config.toml
dataset = "seven-segment displays showing three digits"
image_size = 48
crop_scale_min = 1
horizontal_flip = false
translate = 0.12
encoder_kernel_size = 3
decoder_norm = "layernorm"
decoder_mlp_ratio = 3
decoder_head_dim = 64
decoder_qk_norm = false
decoder_positions = "rope"
init = "trunc_normal_002"
beta1 = 0.95
final_lr_fraction = 0.01
weight_decay = 0.2
Rows from block 3 of the image encoder of a small encoder-decoder image transcriber, named by matrix and row number. Rows with one number belong to one channel. Each number is 128 + 24 x the weight over its row's rms, rounded and kept within 0 to 255. All counts start at 0. After the name is the row's rms in percent of the matrix's.
After each channel's rows are labels from the 100 images, of 14976, where the channel reaches its highest value: "peak on" is the class under the peak. Only what is clearly more common there than usual is listed. The data: seven-segment displays showing three digits. In brackets: how many of the 100.
# convs1: grouped (8 groups) 3x3 conv, stride 2 (encoder.blocks.3.convs.1.weight, 192x24x3x3, standardized in use), inputs within the group 0-23, a 3x3 kernel for each
# convs2: expand pointwise conv (encoder.blocks.3.convs.2.weight, 384x192x1x1, standardized in use, transposed), outputs 0-191

convs1.40 111 [114 120 116 109 138 143 143 175 133 129 136 132 104 100 106 132  72  42 107  97 111 137 141 130 111 146 143 127 169 132 123 134 152 121 125 138 104 101 143 157 146 122 161 112 112 116 111 119 129 144 124 116 185 206 114 118 127 128 157 160  97 138 147 111  95 123 113 109 176 116 156 181 147 110 140  96 113 143  93 139 125 100 130 117 118 124 156 137 125 109 152 117 105 110 131  79 142 106 104 155 122 135 114 148  88 134 123 113 153 147 114 156 130 129 144 119 113 153 109 118 128 137 122 142 116 137 126  97 108 131 157 115 133 159 116 127 147 155 125 125 119 114 113 111 113 120  84 143 155 133 120 196 175 135 109 122 145 121 122 207  69 101 107 107 112 135 127 133 153  74 139 111 131 132 123 141  96 115 112  93 155 125 126 128 116 113 172  72  95 106 122 114 132 125 106  80 160 170 120 158 121 121 126 110 162 135 131 124 106 130 167 143 134 190 115  96]
convs2.40 100 [122 165 151 126 154 141 146 155 172 186 153 133 139 134 118 122 144 110 113 115 129  74 102 135 152 128 125 127 125 154 115 137  99 147 152 135 106 173  88 159 122 122 135 160 101 120 129 129  97 116 158  73 112 156 103 133 141 149 121 114 137 171 136 130 129 121 118 131 108 133 120 147  98 125 129 108 120 114 147 150  98 112 131 193 112 173 153 131 115 104 124 138 130 138 123 105 124 163 113 155 158 140 116 105 139 126 128 115 123 123 144 107 102 123 132 199 136 198 143 127 168 135  94 179 111 129 135 125  99 126  90 123 102 105 104 108 155 163 159 153 139 121  93 107 147 112 104 162 105 141 147 131 128 120 130 135 125 116 121 145 116 129 159 116 125 137  95 120 127 131 122 146 129 155  91 103  71 138 143 158 151 105 162 122 102 128 141 150  95 112 109 117]
peak on: screen (100)

convs1.78 094 [120 164 113 145 111 129 146 154 119  76 155 166 131 136 182 107 118 161  94 135 154 125 153 134 111 104 128  94 105  89 119 102 108 116 150 128 131 123 113 141 116 151 152 143 134 123 177 144 146 151 123 119 150 112 133 153 125  89 117 156 117 127  97 123 125 115 129 144 122 130 129 123  83 113 138 133 104 125 116 114 114 141 118  78 154 126 122 160 133 115 145 100 128 167  84 124 134 115  88 177 110 112 157 123 118 144 126 133 208 109  87 194 127 117 215 138 118 102 120 102 106 111 129 139 134 134 177 115  96 185 117 106 177 138 110 131 131 113 143 128 113 136 154 113 104 139 213 105 134 138  97 104 153 149 137  97  96 151 135 113 103 133 126 149 105 122 130  84 115 120 139 167 122 102 152 121 122 133 125 138 148 130 121 112 130 141 121 126 123 140  93  97 149 126 122 136 140 137 104 123 182  74 107 130  98 122 149 106 127 105 102 154 136  93 101  99]
convs2.78 098 [102 151 110 123 135 147 121 139 104 161  91  57 100  93 127 146 152 153 117 199 119  98 140 131  72 188 147 121 103 135 117 147 212 132 142 145 100 153  87 142 141 127 145 163 115  94 151  89 110 149 170 169 120 120 155 118 136 113 115 132 143 155 156 122 138 125 117 167 177 107 175 140 108 159 143 142 101 116 135  98 124 157 102 154 131 159 132 126 135  95 130 108 142 135 123 147 168 140 111  80 124 111 141 106 122 156 123 120  96 117 149 127  98 112 175 127 150 141  84 139 141 157 125 127 140 103 115 131 111 103 148 113 154 114 114 137 134 151 151  73 131 141 115 122 147 118  82 115 118 146 114 114 122 132 132 123 132 149 144 175 152 132 138  99 113 119 126 126 157 122  95 118 126 166 126  96 136 184  96 116 129 148 165 169 137 138 118 101 139 128 111 131]
peak on: screen (81)

convs1.13 098 [117 114 159 152 135  86 111 123 126 166 155 142  87 138  89 148 118 141 149 138 148 118 128  89 114 133  98 122 128 126 106 138 121 111  66 110 133 145  93 101 134 139 139 134 116 130 132 113 138 138 152 148 150  79 125 129 132 129 127  93  95 131 130 182 114 137 129 116 120 136  93 108 171 178 124  90 123 139  81 106 126 101 149 115 116 123 148 120 165 177 178 106 113 145 131 137 175 108 117 175 114 102 151 122 131 128 135 151 156  91 129 196 134 108 178 108 104 108 173 153 130 130 135 150  94 120 129 181 171 108 101 121 117 111 106 143  99 158  98 148 100 148 132 151 133 116 100 132 117 135 128 174 129 171 122 113 133 116 115 130 164 150  94 157 130  81 137 124  63 120 170 162 137 132 142 119 130 151  80 141 168 140 164 129 136 106 178 116 114 109 139 144 143  94 138 110 116  99  96 137 120 113 156 130 123 113 125 152 125  84 132 126 158 117 125 116]
convs2.13 090 [ 98 146 109 118 140 130  98  83 126  87  87 110 122 162 121 196 169 100  87 152 147 169 128 137 112 121 119  86 118 125 164 121 142 160 162 113 118 136 142 123 156 122 141 125 144 122 138 119 154 150 104 112 137 118 109 124 132 160 134 147 146 144 127 161 138 133 122 129 128 112 105 102 132 109 112  96 102 123 110  94 149  87 112  88 129 120 127  89 137 145 152 147 142 107  99 117 156 142 156  96 137  85 110 135 120 208  99 148 141 135 155 100 102 114 118 140 171 152 160 121 149 131 119  57 153 120 159 111 129 117 128 133 160 118  99 126 130 118 125 114 105 153 113  93 143 122 142 120 131 146 117 112 135 140 136 106 118 132 139 122 159 113 127 109 133 150 150 129 136 116 138  99 128 135 120 111  96 123 133 148 124  88  89 114 119 126 160 120 136 141 174 136]
peak on: screen (69)

convs1.10 099 [ 92 127 131 104 112 125 149 141 193 171 151 127 176 140 130 100  72  92 128 143 117 114 110 127 104 126 128 101 126 131 137 130  56  97 133  70 138 103  99 126 139 142 144 110 136 123 126 167 109 101  95 180 124 106 107 173 125 155 109 147 121 121  96 176 147 107 155 111 129  90  93  90 158 135 178 147 142 122 147 114 120 110 112 130 148 156 139 133 167 131 131 134 108 132 112 149 135 153 173 151 121 125 152 106 137 116 125 144 124 128  99  95 133 123 102 109 162 175 119 116 140 140 115 138 106  94 194 180 192 142 171 112  93  99  91 136 121 152 118 130 134 106 125 143 130  90 113 132 159 138 127 121 115 136 115 154 170  97 109 153 129 119 139 170 117 135 142 105 121 116 131 142 119 107 138 161 141 104  93 103 134 190 146 123 129 157 127 128 112 138 155 101 116 124 123 109 138 136  96 134 119 109 100 161 117  94 159 153 120 150 146 143 133 110 136  95]
convs2.10 102 [147 128 110  82 123 153 173 115 131 130 158 156 139  96 136 135 165 145 105 135 114 132 177 171 141 123  99 136  79 132  92 111 203 135 150 147 154 161 108 115 124 140 120 123 172 132 141 154 148 128 156 151 145 100 129 129 132 139 106 100 161  94 125 130 153 126 148 135 145 112 136 136 157  86 130 137  73 141 132 130 105 148 118 136 148 152 161 183  94 122 182  95 124  91  98 122 136 127 120 128 140 151 140 133 166 115 112 150 136 136 169 113 163 141 169 126  59 117 142 142 116  88 158 154 124 115  93 129 111 132 140 124 126 109 122 122 107 108 150  91 165  94 108 100 142 144 133 135 104 166 136  94 158 161 114 120 141 100 152 132 139 143 133 143 155 118 155  91 135 160 140 138 132 170 143 124 159 132 106 141 128 118 139 140 139 108 142 149 119 161 105 127]
peak on: surround (96)

convs1.93 106 [102 122  97 153 128 124 122 136 131 167 129 151 162 117 121 119 115 112 165  91 134 121 160 156 139 127 107  99 169 188 128 105 104 136 126 126 119 140 132 153 112 144 137 146 117 135 135 148 102 117 127 106 102 127 126 107  96 181 163 158 139 142 102 117 111 122 157 143 105 112 114 124 128 166 191 107 112 150 157 112 113  88  86 108 150  96 123 183 166 148 115 129 147 144 127 133 172 126 154 105 100 136  95 126 124 114 130 151  95 121 128  98 116 111 141 139 124  93 108 185 150 124 137 139 113 162  67 118 109 119 127 109 153 155 132 108 115 106 154 155 121 105 136 126 154 136 119 105 131 145 118  98 130 142 133  84 157 142 140 144  99 120 118 125  88 122 157 140 136 112 140 142 146 122  69 128 151 120 102 115 132 155 100 165 133  99 111 156 144  84 101 151  99 155 153 142 135  93 176 204 129 169 106 129 110 130 135 114 107 149  57  98  92 151 106 133]
convs2.93 099 [149  92 155 140 121 129 137 140 114 136 164  94 108 109 131  82 175 134 124 101 152 118 119 131 128 130 126 110 133 115 137  80  81 121 133 134 117 154 136 141 151 147 121 125 123 103 170 111 126 115 125 113  69  84  95 108 178 155 105 123 101 119 164  97 139 138 121 110 146 124 109 128 183  93 127 135 135 128 100 140 158 150 132 154 119 125 123  93 155 135 163 113 137 130 188 125  82 131 124 102 138 115 105 127 156 175 122 133 132 134 121 155 133 112 130 121 114 161 131 123 113 135 145 118 150 144 181  96 119  91 125  65 124 130 148 155 159 151 110 115 146 136 114 143 113 137 147 130 128 144 157 159 122 116 162 152 143 143 176 139 141 144 138 182 120 140 132 152 180 137 131 109 107 125 150 133 108 151 177 122 117 143 132  86 149 107 151 176 139 117 119  87]
peak on: surround (99)

convs1.158 103 [153 115 131 100 129 104 109 108 132 129 131 130 118 125  88  87 133 127 139 156 116 135 148 189 116 124 114 157 131 146 161 132 177  97 132 111 136  80 157 111  97 160 166 153 149 147  71 117  89 118 115 132 177 156  47  97 130 127 102 122 165 169 117 115 140 117  94 131 116 174 180 120 122 109 109 116 112 143 102 140 176 137 119 143 105 144 146  82 142 108 138 133 103 147 117  93 113 137 143 160 106 102  84  66 170 182 216 170  91 128 102 131 113 137 136 120 158 149  94 151 132 137 133 118 135 117 111 137 122 133 119 112 137 107 119 116 139 110 145 104 123 184 124 106 103 153 109 114 115 128  93 123 118 110 133 142 115 131 118 124 151 144 142 150 105 163 111 124 129 125 115 105 121 110 122 126 157 129 109 115 167 109  95 149 124 129 162 137 132 129 162 132 152 117 149 132 121 134 139 135 112 159  88  98  88  87 139 134 113 117 116 119 142 108 137 131]
convs2.158 101 [129 136 117  94 128 110 128  82 126 136 156 130 125 137 133 131 116 108 165 126 148 110  73  93 117 127 115 194 137 141  98  82 108 118 139 148  94 137 147 112 118  88 107 118 115 125 103 123 139 121 121 135 114 123 117 144 168 110 104  94 121 131 125 102 129 197 114 108 146 109 140 152 144 126 169 139 149 120 116 168 122 169 136 134 102  85 123 184 141 124 124 116 137 128 136 142 125 111 140 112 121 106 159 121  88  86  97 107 110 145 151 127 126  93 121 154 121  83 143 120 101 134 141 139 102 121 146 113 174 112 147 126 136 138 123 127 141 172 153 180 189 167 140  93 125 131 160 141 120 101 152 152 143 109 113 139 110 119 160 104 137 134 158 136 135 140 133 100 121 135 136 101 130 135 138  92 148 134  89 117 107 130 116  75 126 135 141 101 108 132 144 142]
peak on: lit segment (59)

convs1.186 093 [126  85 151 105 135 111 139  86 127  98 137 107  93 143 159 120 151 127 173 167 136 167 130 105 127 222 114 134 144  97 136 109  94 144 153 155 174 191 161 140  89 122 171 167 145 130 138 121  99 129 116 108 116 166 133 125 113 123 117  87 134 118 125 119 145 143  84 134 117 129 129 140 171 127 129 124 149 155 170  84  86  97  78 115 116 138 139 150  91  92  84 110 135 110 146 148 101 143 124  96 131 128 152 126 118 126 133  80 104 110 106 148 138 118 131 120 137 116 100 168 106 136  96 144 117 124 166 138 139  98 110  94 125 131 137 152 109 150 102 168 144 116 119 114 118 134 111 125 127 115 101 160 165 122 150 105 150 127 111 103 102 137 129  72 133 133 161 137 114 112 111 100 110 141 135 102 116 106 133 139 126 129  98  98 114 105 105 137 136 149  93 179 126 138  88 135 183 148 124 116 152 152 105 131 158 127 120 159 134 127 168 155 116  95 143 102]
convs2.186 092 [125  87 137 175 145 145  98 125 120 133 140  97 147 156 156 167 125 168  94  71 116 184 104 148 123 126 151 100 121 143 138 137 141  98  75 130 139 122 104 127 103  90 107 132 124 163 129  78 135 139 151 129 100 131 163  93 113 148 108  97 140 125 146 163 146 114 130 142 127  97 118 136 123 118 136 136 103 158 110 174 118 159 149 119 170 131 106 102 109  81 134  94  96 105  80 157 118 110 140 160 173 133 212 128 111 115 105 142 121 166 134 132 100 110 142 108 183 105 147  91 128 127 108 143 135 132  93  97 114 155 122 159 127 116  99  98  90  85 136 149  78 130 155  95 131 118 147 106 119 133 127 136 105  97 125 170 166 135 121 144 118  80 121 149 152 130 136 148  92 126 163 128 124 104 104 106 130 133 111 123 126 110 150 103 148 106 145 165 123 166  85 139]
peak on: lit segment (52)

convs1.31 097 [118 162 115 105 119 113 139 132 123  99 192 142 113 136 150 117  80 162 108 116 136 119 122 153 151 141 132 199 125 143 130  91 110 122 151 135 151 120 145 116  94 135 121 108 142 150  73 112 186 119  87 167 147  96 137 149 100 159 155 157 112 137 148 148 128  99 148 106 129 146 132 102 116 102 104 132 160 118 140 136 115 174 135  97 155 137 126 107 127 146 102 123 152 115 131 129 132 136 149 163 160 134 120 127 126 127 115 135 148 125 133 111 122 116 117 149 111 105 131 151 123 145 139 119 140 149 129  98 126 142  94 153 144 164 168  91 182 155 125 137 136 135 116 157 121 127 104 176 120 125 182 140 116  81  96 106 112 124 126  78 127 146  79 113 147 118 135 140 119 147 140 139  93 181 135 139 140 153 153 157  55 129 122  81 142 182 120 154 144 107 106 132 151 126 107 178 108  87  88 134 119 135 143 142 124 165 116  82  96 112 132 125 108 100  83 113]
convs2.31 101 [120 139 125 119 118 105 145 134 130 127 142 107  78 158 128  89  80 163 133 133 150 174  99 111 126 117 122 159 110 135 158  86 120 132 122 131 129  89 114 132 177 125 138 102 117 112 126 151 130 118 131 133 177 125  68 109 121 166 116  70 119 143 109 152 117 119  97 131 138 121 112  95  89 143 128  66 128 107 107 153 100 103 121 133 105 142  92  73  81  85 108 117  97 117  80 113 139 161 131 134 144  92  97 102  89 134 116 130 119 108 155 167 147 111 115 107 142 128 126 139  92 119 143 110 114 146 134 113 146 117 119 183 105 124 129 113  95 168 113 168 118 109 119 149 150 111 130 116 161 143 109 123 105 115  97 120  72 159 107 154  98 153 113 115 112 151 139 165 140 106 172 116 128 111  92 125 145 108  93 100 114 131 107 116  69 122 120  81 155 173 115 131]
peak on: lit segment (46)

convs1.163 092 [ 91 134 122 132 148 142 129 187 149  96 108 105 105 117 135 155 157 147 128  75  96 105 138 116 108 108 120 166 155 137 148 144 123 107 123 120 135 186 154 133 121 127 113 100  96 185 161 142  73 117  67  78  96 102 224 190 153 110 165  90 120 130 121 157 172 157 152 138 116  84 115  96 118  91 139 124 129 142 137 136 132 163 118  97 172 116 124 145 123 154 115 107 124 139 160 136 125 134 100 112 146 123 138 104  93  80 123 114 134 135 127  94 114 127 114 139 142 126 104 110 113 121 113 107 119 117 130 129 171 124 153 167 135 138 118 137 177  92 108 118 109 112 113 111 115 108 138 135 153 108 130 123 128 127 116 113 107 119 131 142 148 141 127 132 135 134 157 136 150 135 127 105  92 100 100 139 171 114 179 150 187 153 131 103 141 138 100  95 148 135 108 131 101 129 147 114 134 109 153 151 150  96 139 108 138 135 136 148 118 125 122 136  95 124 127  87]
convs2.163 103 [129 141 120 115 138 160 148 145 111 125 135 134 140 130 104 106 127 170 122 150 104 141 102 138 124 147 108 104 134 141 113 112 161 130 124 132 105 138 128 129 124 151  97 115 132 118 103 159 171 117 132 137 153 113 131 105 160 118 153 137  76 129 133 123  79 116 127 121 164 123 136 140  61 138 123 103 132 176 170 124 151 171 135 145 173 134 141 139 140 112 160 101 119 133 154 109 116 144 129 107 107 115 119 145 133 115 129 134 150 112 105 148 131 128 126 101 155 142 117  85 100 118 163 111 116 128  96 183 108 178 159 108 115  88 125 134 123  99  80 158 112 216 112 129 156 127 134 125 129 115 136 128 144 161 146 111 116 170 162 177 166 104 119 120 105 122 134 113 145 178 104 113 121 141 128 144 127 146 158 144 156  79 153 130 124  96 151 112  86 185 149 115]
peak on: surround (97)

convs1.35 102 [165 184 107 172 111 129 122 141 102 129 117 133 147 133 108  90 136 133 134 129 148 105 132 155 132 125 108  97 129 146 148 177 130 134 152  92 142 166 139 150 122 109 110 100 137 110 116 117  98 134  94 118 165 165 162  99 106 136 114  93 135 100  80 108 123 121  62 130 181 127 146 144 143 102 136 139 136 110 140 104 130 134  98 139 139 130 106 137 138 134 190 115 115 170  70 126 135 125 143 121 113 113 137 115 100 137 131 122 148 123 120 107 103 103  97 161  94 178 132 141 100 110 115 110 126 108 120 120 122 117 131 150 120 103 111 142 132  98 125  94 134 134 125 118  54 141 163 131 143 148 118 140 139 163 152 140 138 115 120  89 114 133 104 163 131 126 132 129 106 110  92 132 104 105 155 135 113 141 109 117 150 196 147 135 111 163  90  77 115 163  88 114  91  88 171 104 183 145 127 134 156 149 135 127 128 106 119 172 159 184 145 102 104 119 106 130]
convs2.35 096 [119 134 153 142 149 130 159 135 110 135 124 151 125  99 141  90 136 142 152 126  74 156 136 153 164 170 136 136 146 159 125 103 123 139 121 124 136 146 128 111  89 125 101 139 139 107  77 130 130 136 172 136 123 129 120 132  98 176 143 155 164 156 143 108 112 131 164 147 165  84 139 143 131 137 180 141 112 157 164 133 147 156 141 128 125 133 132 162  93 135 131 133 112 123 118 106 138 133 113 123 106 134  97 137 145 120 128 143 146 114 141 119  99 122 149  93 105 104 141 117  71 144 128 137 100 139 145 128 103 107 163 118 116 178 143 141 159 109 122 116 131 162 110 145 116 138  98 121 165 106 120 110 139 139 123 170 188 126 126 115 131 100 150 150 139 148 121 124 152 142 102 139 139 116 176 131 141 138 127  93 164 120 163  86 148 118 152 107 160 159 120 140]
peak on: screen (76)

convs1.151 107 [122 103 111 142 124 126 103  74 121 144 131 130 110 137  98 102 108 132 143  99 106 139 102 140 116 105 110 159 126  93 133 127 179 148 138 130 116  58 128  93 148 181 138 138 169 123 178 155 201 109 157 166 169 104 148  94 143 212 122 180 143 156 148 123  92 119 189 114 203 173 147 176  96 117 118 120 120 151 131 100 172 114 138 120 125 144 122 153 124 117 138 112 165 110 135 123 168 108 113 128 107 113 102 108 133  90 181 180 118 119 125 144 137 139 141 120 146  92 115 119 126 112 125 131 139 112 137 156 112 139 100 102 111 115 119 134 136 138 133 132 128 158 114 113 144 123 113 100 118 100 151 136 157 131 102 101 114 129 124 130 126 140 127 151 141 101  82 148 114 138 125 112 125 164 126 158 157 140 106 131 125  88 133 140  75 157 146 123 152  96 134 128  99 127 119 129 119 111 130 101 137 145 122 142 118 124 116 154 161 124 149 130 109 110 125 106]
convs2.151 102 [127 140 117 132 138 104  86 129 123 105 153 137 113 158 137 167 143 133 127 137  74 151 182  97 123 115 140 136 130 133  52 172 123 169 111 142 133 139  90 118 105 150 151 142 103 160 159 128 107 151 129 123 127 132 148 134 156 136 104 148 134 120 123 153 113 188 116 116  99 141 131 174 113 113 139 207 106 110 121 137 136 103  97 123 160 145 108 128 152 133 104 114 123 109 160 123 140  97 118 170 136 151 118 129 129 149 113  49 163 122 114 132 143 107 124 134 106 108 145 165 120 165 149 112 115 137  91 100 153 157 106 126 136  91 160 107 147 113 144 104 159 162 178 126 112 105 129 116 141 147 150 152 127 111 147  99  89 134 157 168 112 142 138 120 124 160  98 158  76 117 142 131 121 122 142  77  80 129 148 133 115 141 118 124  68 121 138 121 134 126 131  93]
peak on: screen (89)